Rows from block 4, named by matrix and row number. Each number is 128 + 24 x the weight over the matrix's rms, rounded and kept within 0 to 255. All counts start at 0. Numbers have three digits each.
# mid20: scale 3 width-5 conv, dilation 3 (model.blocks.4.mid.2.0.weight, 96x96x5), inputs 0-23, a 5 kernel for each
mid20.0:124119131146120141103087097098109112101112107110108130117112156133121136126156137124088079142131118102113124096087097107164111091104131139144162182158111129143124122143127090085113083096169181149122121138137120118116142159127145143154161160137114084085096185199145106097195147093115127141122120112133154124116112134127152127098095136115126134175126117099105126
mid20.1:155127121128117137125129124122163153141130115128128134145138127115134134111156169160154154127132140146131138129124113111177151130109085131113104108112107130137114087110104111124132154130122154147137138138095069118093101132139104109116118119166148126112142125126121123111131113097105129157139147153162095102108120142161183217218160169132107110094148150165141125
mid20.2:118105105088074119093078098133105100098102118141148150125106174150123095098130102109125113119128126090103124125117117127147181156110064151147120092104172158137102122137160139124105142132120097082150120098073092165134122117101124130152128129175113141223216121104095081096154146130149146075122155122102116094112126129154105112147111153110104124128114120117137148
mid20.3:130115109114140119141125097066122112135126114133142128108120135168182141132139144149144137135145170165152081107149148096155129106101114138186211204185131153166167121164143117124134101112148142137144133123123146144105116131129092105123125138121093108116130114115131151137118111110118174122140141111084151123121133117097088111118142104118127151204141132139136103
mid20.4:183159138114112126122124128156097150171161143116120131138123149141149151150163161134115106079114126122119187139119102111097138167149138181163146142131121141150132147154147130128149167159142149135115137129117119120114122128135139142139137146093118142133111105107105130141106085082102104144144133106098143156146120113082111136141153143101084121112117117118106124
mid20.5:133128132123121153144129119116111113116114107126138150127107120110110105098103101103111112127118113130141155160128128150107109114121118120128144125113105161157148135163143120121134141129138143148108117096105137152145115103079147158138102106114098103120139113116130113103146127124113110078116130140154165172149129115092080089121177168170144138142105135139131122
mid20.6:111120097109127132079084123149106111115109136160134122117111122108125143130152168144116120104081087098116108131126144153183144107097100153123129147149108124158175177124129142155150086086118111123060063096123143132117102106106147161168163166059109154159147142167153126125133103131146129121126146155150120131134136124151167171137121101089117139148146124130139151
mid20.7:141131112121139154163179155134119145164172151155151123097093120118122137128105111110105125148124113147165108158187152134136113096105101091084082101106132155158163152151123115117126121090075097106118120111110114103102137158144088112119115108124125116134123116134126130101134139118119111124125111112130127110117137141117106100117129078100110096080128175193179161
mid20.8:119117121123132120097125152144205203160096054112091105116120132149143128121140143135121103106093115154158149160124094067169168176156111130101104117144108095116124139119112118128117111099079115160107139158148092157183164124118084101115116134145171155141116106110127124105158126092081082135137148154155137134132122106148141155147109150167148147142094112132164145
mid20.9:130121127151148127120127135158094108112116126103096087096135131140154170177079114133136134097109105129140135139134141145115103108121121119113125144173160141125140187098099121153146105106096094094132109122149146112124129164191133151149146145153147160178131097120136142133122156185174130152168159128092105092087104123107123146166170118132149147132146119117117128
mid20.10:086100121135129123134106083119114099118108107120119115126138093098134144131129156155134124129106094091142095088101134143095071095123138133109134121110146141102070117146126146168151126132164180177131095102132132094116106087097103122137164205148139133119097089112148119082147131140157149144130101115151152128114126157142135133126106105111132151122079123156141136
mid20.11:113108102096116111133165167139074098127140135171140147163135135162136109100130136128125121117176181174147135122134126075077105137161149142138113085068092099108115132119117094122143115143156142129124143157173148130139121110094148160162147129183134114111128124157139123119155111098109116121101100104115117119128129117168144134119124128126104119124108089091101114
mid20.12:130123126138148086107128128122101097117127129112129141144156105156151129143121122125122138097111112109111151180158122119136127134147150136155156175207115148162134105120124122139151134128131134097096115144150141119152149141110123136149166153143124127121130099114154156140104101112118123061063085111111127131134136131093083088113101146130096104132101128146145122
mid20.13:089121147176186134144145158174097105121119125122123149173178103099087105118108112107103116071084072073122128127127125141150129116117112097106131165155115112118120116116118125146167126130140139129106099123137143107143189163144161154159150142169137128128120123111123141151164133102121139135157175168135124122146151151114110111104095151127116122112114114130125100
mid20.14:131159173158148098125148159145071137190141079142125123133122103117128145132130121105080108199164092069146138102146170136164163111087110115120137136142148159145101098164161119116136127146100109157145102078094138087135172128082148159115090149085072108129099135119117122163047087178189104135132117133164129106087104114152128092129162087107119125159120152173122067
mid20.15:161135122128147131129137132089114130151125123171139106091088154148126113104133147152140115118154151118134150145104098111081109135145168163123099094110116150197183135144160132082074128187179091068150157135104099125120107133147124154150114113151141118082135100141163153148154132106103147104090099089104145142152157159084078067095171091095101125153111111115116097
mid20.16:120103078106129178147119117130111107110114097132132127120111190175148122132125135130120102166109081091113134150172153130088089101110126159144139143146149133138166168146128135099065144121098081086086114140143124161129100096147134110097112113101124153177167083103145165156113106119121123155139120140165131133139143116112115118121117132135135135113143163184181185
mid20.17:115096104119120142144139117094127140132121139143132128143162100129134116117117116125121131154134118130131144119122084055132117112111154097113129132116111117135129117140135136117118132126112106130178160132133153071108138136142166144132127122116120109094056171152158122083105122112104087134126123118106139119125134154119138157149102151148123118115102118125129123
mid20.18:155137136124139089101134152142122139123120136117140147134123078090137139144176175105089092160116076081139112108114142133139122129126127081098114132147094097137156134147143146124110070115108089077105148171142114104121122127114133118120088095129117103096141181159094065114096121145139137095066072136184142147148140150129123098105123135148128135096112130140141119
mid20.19:112124122103097129108127154151150127129142147123140151152185161137104083091135125110098112128142111079096118092110150129157173161156178178177153114096113119133126149088090090120103154160157127159160136139161156123108111120119168207182159148095115110138133149117101107115136145149162136103108098095088121124124146163093079094122131144113116142141101086109169152
mid20.20:174126095107169088115144143148132138134124132121075108158148130125147159163133125123143157136155123131152144155175119109127089081124159102119110117130153131097124147154147151130120142095071149162101103115142131132118128141099143117110134141072182255110025110114115146152116193215113057112116134140107141114122131124102129168119132109119147144143176180151119117
mid20.21:144144147137141121129131135162123113138162158153123125106106123120143150141115123132146123107110114127162099075111151159139120133148139179174166115122150144129131140166132110111119151168149125134142116129143111172159125120147122124142143146110086098097096111089109123133129121098083090151123120146168129122126124108144121120113130160183157115099134148142148136
mid20.22:118139157152130144108116139149132108123166145144143121112110145148134134117108148147147131132116115131125161166134121141119150171171175099084118126115155133105105108127144121097105116114136183185134132131131127130130134142149126110100134129126104132154136060072092111135098079108172184127105106103099149127125147151104091118128140121176218173163149131106082097
mid20.23:108119148162118117100094103082185164097064085071101125163174147129102104129138120112131175092079105101109129102104125142136130118137119109119117135134117088105117096150177176145108090095086114135140134117111132171170156116075110108134157159123142125083094124089079092129151150136105111132131123098093123116118115094132158171151170136104084086095123119139131128
mid20.24:140146146150140143157151124093098135152100119133118117121110113125123137158126137137138140149149132124098096102120119136169158152145142128115121159172142131117104118121125096078095128111117126139133117112116143139165153118084156153150124120133121143129122110161179163176101146177134098135117102094081138134122112122127134158152153113117118142159160146128114102
mid20.25:203191167169159100127145134121121112101083071136140127139179180157151143132111117121108127060093129154190136165147120124135116110123142203204160159155130118126119134129119125126126130121124112140146133142145155136114127137102093104116114137151157155132127132134145148143166161140125104162167126097103147124135157149117123121127147159134116124124126115121117105
mid20.26:107102120130119160120105098093167179173168160160129120149167086097106109098144150133127136183159153183154094119137117120193207168165175167151117106112176193162146136121132125129125128095107141125120116118115131100121125132140120113108104105143157153121115145143129097087142113117133136119130133129124108131147148149114111112097104114140138119139126117116095091
mid20.27:212166124105080146143142157156085118154162158120133138138146125131137164143160148156113070108105115156192128159159144158083113149159118141121124135164113118108122106134116116140145124120132119113135182194166127084098125150191098105129162168061080104103125103128152139127092087119126147182151124094118154124116100080126096089116176114137152127145121118109121122
mid20.28:084104125145147086107129124128122121111102094097115104106116150156124127146134121113111111108129124117111075108142143141123143119081073106096100117132104130122115155119124124132122137133127126122171144130129133120109117120129137142095098076135107134149132168126121125114134129168172120127152108097106148137125108077080108125127101139125145149136133097106135175
mid20.29:177178154107065127146156140128129124129178192145150139125103161134140160134134124118133137160146101101103137173137120103132112110122138174198184129109092134150132124123148151130102144178152140113203153114130137130140116120138177172137110099106130101112138137116125149147124128114127101103127161152127145130115125152106127120118091132153141124106115123127123118
mid20.30:164137125138112111120141154144165130116111118137132114123118142135159168143169181186159131083122099081070116108105115135130134136125112148119098113102109124119117108163157155144128175153112101106117137127118103130118134152134118139127131138123128141125086098157166152135125104131151131102109111108112131135144158172109085112105107122127146160171113120123104085
mid20.31:133117129111091141126113130147162145128105092161134132131141130137145153158079094104116130151133132113100131144100143114094120131130133111105109098099117116111126136122120117124127107102123142145140120123094087089115096091106139136130129144168154111105113151135148142122168162129125127120130120109106131139139119110157164157155150118116111114116135162147173166
mid20.32:145178188161143148148159156136171156140139136131146148117108100118110098114085090117134135081075102146168151128112100114066082086133179108132147154164127118130138113120163159163134103126126087084068105101107120142144157170173158159130118132102104152156132107124117111139134116129152175212183168126063122151157182165143140130133114126123098131114150142127141131
mid20.33:144126135130129170186161134117161126121121130135138156158149121116142137137116120115130133145134093096157128124112137084085089101111124132122119109124120143138159135144126136140144135116102088121144121116132135120120104103117138135130129142082079085094088104129150127117113110130114099093095102121127169158132091074120120116128153078102132138133117174174158107
mid20.34:090107122136129144132126111085064141202210192133134119105099121133127123119142143126132127127112108100089138137147131134096115128148165144126093087099139131137107071130106092103116127106074072114100095088088112116120131161141163153145125088119137190196158167133120109107132139160158109146166174148120125133115103111089104166185192126140136144158134151130112103
mid20.35:127129133137132123098102129139122138115111132093113132151183128144148119103139137135137111135114084080082121112112189177119111109138182127136099074072121101111139145102128135115108153153128133173078079079096103180161132127162148148150145149102110091101111127123105100119130148132108087128111125138150147124133130119135135107089100152164143134149152106083129159
mid20.36:112066061078103119144121109137103171187135095144146108086097147142124139164093113116104109087094140169145141133123117135106124124108106119112104130148118115121112121156135130125156119107116164185115118118111133128120131119156134121125148135155180199179162130115135144152159151172149147192139105148153113126144137134119096086135139136158164138143139122153116108
mid20.37:125147158152125147158142131118119097082086105115126157148118113111095104114152151133104078177153149141148099120122143152156131114106105164154147164158116132163167155160149142142131091106127148179130136150132144083075112125118115134185203217124100118106151133112105116118114108132134157134149149135120085105128129123088087115105138147145134150153119104110143155
mid20.38:130134123112101116113117136156123125123143149185156139126125076103136144149150148143130112150122095081093137146145145153132133130117127105083084095103160155142128141164142121096092141129132151130114136129097085120112091107152156148134130131123127124130149112121128129125144130130137146141127131146143100117100096128184156145162158141131124126113115125096088122
mid20.39:137152152154142150163131114153089086091098104152144131128116116084081089124141136135141128110118103097117154125118109126083101119114098156168195207155160139132144152127158174154127152115111128133070093102103118119146150139131173162164174153143149112127119135141141136133152149139136106160180180173172120109104112131139130120106077136131127134155146173172161160
mid20.40:150156133112122093122124124121122126190196131185131101078079093131157179165164140127134134138158132116125093090130138100160156110107142053117141144134114123141144122162168134104102147183193121077146144112091125094105148189141140125127094068170182209157073074128184161131126123157135113108142134110110120104105131156113128156141118137146143134140126124124147146
mid20.41:116125137114097106105128144128085110111107109144147137128149125128111086089130151165164168130129124123124091092126122125106087088104129158146137133136123113112096109134147129112084121111125122138112124133129120123124108125133132137131124141095125105084099135134115119117072129128116117140169171162161143129122110108130114112141147112120134151157154123107102091
mid20.42:122140167155164135147149163171131103092117123123127146157181141134109082103107098106124108129149142130123186123086171121153145133130151157102107097109133122103107094111131122107143133109131132161129137141153131125116098125147083106116131143158126141113079146144136108100127105111114146138139119102111113118126120124118147149098090114128116130145107123121157114
mid20.43:181167143134149150125082073113125126147141133143118083096137123092092091115129121113110122116130103088122146134182152139156132124127130129137141121143127116091089117091108133137139149133107084102085054068141193116154149112140147117088092116102148182189177115111117135145162169168147146114093124151153162126096074056112139148151148136129137144164129139160153140
mid20.44:152135114104123101098110130139077110128116077108117112095130142128121113092138117100096132083098087116112114114123118085123098098115127115183162120097085132125106113126111120143166121204206137062137115128115083098109109115094144148124108107118118117125143138130120132144155116086093098137148159162162094116132140123107117127124116128109119126116142127126132115
mid20.45:127130127119134123128127114123136092091133169125143137114105135142140140147129139156164155123129163148137134105097092110133160185184147115117119134144144141149142102086105111102119155141138134113077097108126177092112142147133159151147136131097122125106106111120136185186134133114083078157136145135119118146147127094129113115163213110112111139171102089096100101
mid20.46:176157122119107161130120121137107105124182196133109101088101104150164168123121140158145123119104127128125077106118165133150111101101111153151138162139106087062064091151166172126127170118093124135152088110154175161141154153150139113113138135091109101130120156123089090110121166143138107098083098123123099110145149121177152138141099130102116115100146126117097112
mid20.47:118097096134122113075080127160163142115093141151124138150119111133119111121075101121133126112097121138154110140116109153128144147136140164121109129132124099099109136116128121133080133099138148157061084143161169091104112181171131130140156155099139191119071077103145149134188185144099079157145119118135107110106126138051090128143173116147134100138133144122151139
mid20.48:140146135129104111096094113118111117098085091113132142119126133146123107110172118101105097093132133090099122103081100140111128130118097086107093111173118125119101123100087090103115169154112093120141160169157141099116115129105103128144125118147154163139113145190163124097152168159146127083094122123142140134133136120150134105137171106106126153154093074087156171
mid20.49:088081084113143150136115100112122119125135135138123122120114162164166145081128152146150150129111130127121134130141105124138156165155149109125120111130109105123104115076069082125126119131135131133119145145140135116110124111133106080090106130070107118129157121107117129132103103116126136134122134130126118110118132125082068101099105118097090076082115131128122124
mid20.50:114131131134142128143154148142133140141101061152165173174169110111104114137095119150165184108126128135129122114118136137127145155143139146150154171193122123147171191129127134126133189156135153171116106120138139143139147132104110113104102128134120109104129106116133135124150130117114128132163136102108125113127155155123139151158160131110105104113152121133159180
mid20.51:125092092105114135123126107101164205215198149114120107123170163132131151135130115125130116159117094072091149135145153152124138147154158187138123151160126140146145157150116100119122101091101095097110128140149179176142154163127155150127094113100097112122138168150095088105147129133144133108146148120089118133136123117148147126116139128108092118101103117147134121
mid20.52:105099126136127145113122131094108107122145138083099140135119174168152127143158143151173186126124138132132113110085092107153124105092105131122117126124112095131166162149158150119116120121150157154138136140133107169137109123113073087116107114163193142108075117110099100100141144133111101106126126097126115101114122094188215136105125206233174104097154156145155146
mid20.53:164130094101109103122128106076104099150186155135111111101110098100109093093132136130116116078092116107089095102131144140145122128121132178141102094129139137137135116136122126155140160156125076091114106119124113115075053115178082115136118132085091152205152075098132121134067122185214160147143118113103130125121113117155163153139137118105094122149127133152167145
mid20.54:134138131126099123102079083118111078087116140121120132137112130117121116114139096080077091151132140140146107134117144153125106120124111119136149137086160125117142146135132145118118143118135163156101127158153141159151136108122147121135138143127175184177127127124122105086162174165146131106097097107132106127140121111128153145106086134120128136127109115134128137
mid20.55:123124112128157127149177160141136153141120116150112097117130156175158170172111148153128111179178163142121143151159142161126135147143134115109112116134111095106150209092079098116116123117099106100116110150149120103116133119100148129118121117131096143163137116107112122115121114128124109126134131151159147146147131127104097104106103140159166161162155115096108158
mid20.56:086127138126122141160164144115102114127132115182150153163148104088101119111162140131138116161149134156161086108129130108111117138149130131125124132141145137131159171198180145148152167145155165135127118124111084126146125099112102104131148125117129128128122135123090074083124118084093079104118129135167148180181157158161161166187175125126122106086126133110107143
mid20.57:190172118104110143122105125139107125142159152114132144146134091107130124114188190152114143143149122109111099106100119113186142118141158143128159131103142149119120129099101118153152141117133143142102135158159110129164162122105126131119117115118128122129170182210163059037152126130135156099087090119146122118111116115110173229163098065098163164140118102065091134
mid20.58:139154151131119125130125139176139142133141156146160153136091111122113106122135137106110125108126135159179103113116115165141189191164129100142176169162114117123107127118137137146149098145174137117104126144149100120137100080143121090067113144118121092091105120109116125126116136142113098158155151157159115121128129118151156147154150089105125130129133134134141163
mid20.59:123129132120102107100110115117166134104103102093091097122138117124116124123099094109127130152147134115108081104110131165180157125104103091114123127130148150159136114133113118124149088107119101106106124118077077165129122116111078093117132140143141125120133120134115108113089098118110095095088096149164160164161141132092127134126108152141109099107116125138139113
mid20.60:131119119144155145146136109087138141143124118106109124123112130133118115129119140147139128160177177148131137142134107101121146130113114092088086096114170190184169172151157160163173159131129121127151154140120128124109085092094144146142119100152112091088108108133155139110129096104126129129104091084087177164127099094123122133150144115106101125159127136123105098
mid20.61:121112106127108131118146143133112116142149138142136146136111092087110117130098110139157148180164114091104146130102133148118131133129136144123115129132102137118075064146161106088106148130090106121154149134129131153118107103085122105089065057126102094105135160144116150165158139126120118128133142134134137141140140110113114112116117102095121155156138133116138121
mid20.62:122116105122138129125138147159092129147149114106103114126135129167158156162158146142141138143123108113153154186157156159121119108084119146149142133138089090080093084145095082082090149127114130160117123126120135134145171181177130140141147149108122139135125135125113127141108135156176201122117123123113137112111129140101112111116159148126117116126138133105092076
mid20.63:156181164137142108117135142132114145153120098144135147165179136118117158171136151137129113099111128131134154141122117128109103121169211123125121113132109121151161138118099119159157105175204173136132111106123129111129124150136156143154131100132128109110094126129141129141111104107134106142136101111130108124110106118143156120103117135141116125137120073092135146
mid20.64:123118122116105129160174146117118141163165169093106112106118164180187165129115106110120123095143137122116166192199147107104098129134095134122130132138154158120101108090104118125126106112103110124126147159160141128131119114128136140151142108124112099131140093119144147147109100095124140165128113118139139132129145154158140129136150125125147138107107120109116138
mid20.65:149115091079078166167148106058112145166159143107117120121134113116102098086125114099082099152119124126122179179159116073091113136153153133152130123100112113110101105158130116136159106129157150115151148144121088125174197188122161161165178155180141089090131153144119121108133138126133158103119124110111090106139162179143117095098108149143148123143127119122108089
mid20.66:131136126113112132134110087115114122111101118115115098101104187183126105116097096127149124102071107148131093121106138177094105119159159137158139115096128141116118137138107097116129105086124135109146145130116105170158134110127118121118132129082124150158156110114148168144132139107092104209147116121132128154152127117147149128104100153147138130139144135119109130
mid20.67:108154161145154182159159138106108109105124130123112118137142131128152175199137131104092099135145143126104135159160158155103128160163134095083079120141129154178164134097127172155148134127124147165082120138141119088106134136141136119107131153099103113130118100158147117106072095108146154214168154155132126123131136154079081118133124125124139139148118129145142115
mid20.68:110089094103105140168161132102126157159131118109095108135126174156135134128152117120142158112126134166159124115096114173138119101120133206164158172152117116127130117119139147134129128140128149154142132097117172136130140143130113115102099118137096083095138148118114125118140147160114086101141135148174138141149147135130130118127129148120111130157115133130127125
mid20.69:136132137142138143140151148132131142172158138089103154171148078090116137153079104134156143153143143120096101129153126141087137162125076096083114132150123121119115073134137137125146101074109139117102139176161149104124144154152123134151169154130147123078097127093096103102135156157141133174151127122121126157172165146150125099104130092084098119126154158124116122
mid20.70:142149129120121145135124123093136128122111128078087101110098135120153159160092105126144158123169167135128095105130147150138136129130094124156126112111118122133133124118129159133100091138133100114103142137137123130111105091101143129112140175134124112149168142155128125141142123122141160129137147130118124128115109097160155163168138197174167189130115117110108116
mid20.71:144158166152147180155134130129126129133154188107102120131136139141148123095150141121123099157152151159159116109080098136152163151150120143144159138121195183170143124099136164175160126109129142145123120104112123141151133148173109138142110115083093104122145155131110081062111130144139138161145154130124142133135149176116101086090109110145152144132185165141129151
mid20.72:107135164168169143126105098102136103120161160151205209167129139132131126135106123144130118116114113091118135121134128109139157140140135131144153143164092109106114110119106126140157082110134129120103136148161163144134101074073118129144137134126109092126165128094088128154158127106150152127122127131120130148135125115123138139144169101083112119118104099106097091
mid20.73:105120158186184117130141152147131143114079106185175145109115137140145156154118115117114113137158159162167147160206172111098110120135148156158160153116083089089090086085073104120121144162168168152127163170149117105113123131132119122119096098107111110095096111116104108119084126132107089094114148140143108131148139124107115113109124117122138146148132144139119111
mid20.74:135152141122116145136104082078163141129120109142158155132106130129127149166117150149171163103113125103097128147158135111144143114103125152139113078077149101083089126145119112096060133118107111135136137143154148155111074083116111138149142152136124124136139108126143138157133135141130123127129127103080147135119099101195168137116114134132131129132145143133083061
mid20.75:145108128147135132128145150128146120109086069129156168178174140141132102084092118150166165118122126128120114129128108120097120115113150122129136132121102113131155125118138172163126138171189151125175151117103105085105151148109091104110125137093132156159158113091107129151135157144143148126141161146119170132139130124191172151125124072108115088115056084126173200
mid20.76:126149149135128130130142159147117117130144150129134150136120094114128124153094123140149143124148150150136128113119121107127143142127124119130129120136108106108118083142148136113098151149123115115128093087105110140146113131156108130142145138109121123110117090110179212216134128103095138155145126109117148143136129095140134148166172117118102097139137119101104097
mid20.77:108138145134126116118114128127132130140135131153143137134130132138161151139112117123136161126106110116104113097121137098160121102110134068101117108128145112144140120131142126122125075104115109144108113118128117156146144157174139138129115102144136123097102098126114083101141115125122104153155146138114120139153148151101060087097086136137129142175173150130105103
mid20.78:159154145150133104098103101088122118112096114135143142128109129138149156163153143152162152139124128124119118129100115157112126145154128103147162169152067104123105097122129111095083121123121118123115138133126130102084102128145158150148153180105127113122110167150139143143127128111111103080079072090149099114122125133163133123141162139127107109146101084103133136
mid20.79:162126112132130139146131122140139165176151147116135128111105137136105078098093108134147141061065136157145120082121144123104111149159151163123109121110092077114151191124103127132112136129128130154146111094097114096102144148120128110111132093096115173152084078097139150109126165157094058118124111096108167142156162134153116133114060157127134136135110098114134132
mid20.80:131126122133127142161156176172135117099105109099094100123144149160168160129166152140108091066091136164161134161161131115114132148162156115129114112135130128133130123135111110159158134115095092131148158160165166162147158158154095108115121108147180114098127139114106124134190161087105142133128148147123087112132138148116113106108116128119120106098173162152147131
mid20.81:108106119133154101089116160167119128113116152107104131135147153142136139133136129102088097123086089099120080094090113141112127115086079097107096127181182167135123112133114114125164116111103103112123104094117152126121104134152145134133129116138130119110108119128131120121161169176143120117147177208240126122113130136156140124103134131135114116141114145140157166
mid20.82:161141125124128140125099095111140137128129146126122145146118094116138150128114120123129130105098122143142186168121105130107095143162181139148153138098091083139179165139134126125165128159200140093133154143123106133158153135115097144187131084192153109105172129197182109069123098092108159112095148168171078076097113152147152136093068188149110119122123109085109126
mid20.83:099124141138143132129124135133129136141130121114110117097108093108127132108096096117135118079091153166149139146161180150115103138143155154152144120137141129142132118102105116140138107105160159131089121134136139115091097109141151141139129119158178160140168099125165172178136138105088120139119128123112137123107118146142150149161153098099128156162173159159150129
mid20.84:160175142140144097109127163155098137185185123109124132120118116127148137126108123158171139144127133156124141130112118116107110130171165105109112126153129132114136127117154178175146141166151132103130092089110121083118140163163134106097101070138095119147149127132127127138144120108087102098147185161114134115097125179136130107100085121155153106087143164143127111
mid20.85:148150122108136109115132137149155142109090106128124105098092143111098073067109107099105104098104100140163111108119113100132128114113115107106099102084116122113127116110141169165158174175122099122107108099100088183156113079102146133116116110094128149165174143116098104122105119136108087131138124126137143159150148138092112112113132136144145122130084087090086091
mid20.86:132121116113116104126165166150078112127146141154148141159164087137154137100146138143144137109100100076070076121161129077115109094104132136118114131144126153177172184102098102081077178164139129136133109122097109112121134159160160150162129105104121125103106096116141158185081105120101103147159163148130162168170168164166139128138141131109102119134107139175171173
mid20.87:112124122125127112112135135124104085063083169154139127142130163131107097094138125115128132130129144114071144142116111150124124087091115163166149117107085095114146156161172168142125111102124116097145155156131115103110100110136127126141145133145155122136161088098110109111165151150140132123154160142129122115123127131085087096113096096114130132143121128117116135
mid20.88:109095103107121127121118118129116125128109103145127121134140137114104139171204160143131105167154138121089128121128110132174182157133122116132133132160092082065097149128126097117132102125131102095103110116126141149145133135135146132128122138095108136133100138146160163109138131151165155133120128147145136150125106100152171136125126110111114108122155143114116135
mid20.89:133109116123115183108098111123136165150106096098098132150098130129131129122114117107104110095082073080096131148111098125093130178187150191174142123110148134110117097138098116160181097134154155128120113116136144167150128091091089118130132136176146101104106181159124109125138133134137134125100106119097129108096095094094106110112098109090112102119161139111118163
mid20.90:144115131167172119110105117117092097115139144090122133152145171167116095088120098118141176118098091108120109130113102109161128104106140165181149130064132121115115151133142133139120074116126157181130105090102137174141119100111086097131139133111119115150167131121123143154137117097128167142156157148128143144157145112104138175190145099128131116147126108113121135
mid20.91:131112106116122160185163147153168156128127125168138133120107137138124122145143126117113113130084080102132112107092078081143120110102103102085081115136154194186147102165149136129131130122132123138129107117145183091094117145138158133148162155151141122108089151136145164132095110122113124122141111091101157146149149120113149152159176140112109122137133145125094058
mid20.92:089116135136134135156154127109141146097081126063117164168145102108111118122155149141165178130118139143124145171131107109119147156155124099116128147155116104105128114126115129141148113122101111133110170197164141147145114122114129105099109110163130121122135141121118112118150120108124175118129150162150146168155142126139161135120139140166150143143133121116104116
mid20.93:110119139160165130130136139139139129120109123149136103089080128126112128166103118132126119120104116133138101101126135167129130115125160126090077115133097120107113135132109115130155120105108109114125103102118159116109112163218174144122123127120109110099100124106125159141159133099082064126160180170179125122115121130088057069100131138127125128146155160168176188
mid20.94:095106129143177130142120100118167189166171183117143144148150108110113128166131134134148174153129127119093126133129136132107112134135147103110128124115134137106064083116131138145144180154129111087140151175180141123147148128127139126146169166124129137130117118124114117149154173178173150144142142148125116160159122092138108105116144121111128123114131138125098091
mid20.95:122127125126149146121095095106133128113113119101103100100119116135145153127144128130110096193187158154132117143146127127195133099091145116151136121103165129104105120136130119120118101112110124131139142164149124111120131139158136134122134127104102122129142121130127128097089096106134166114114116122146190147135136125114154159137084102110146141127125112087089069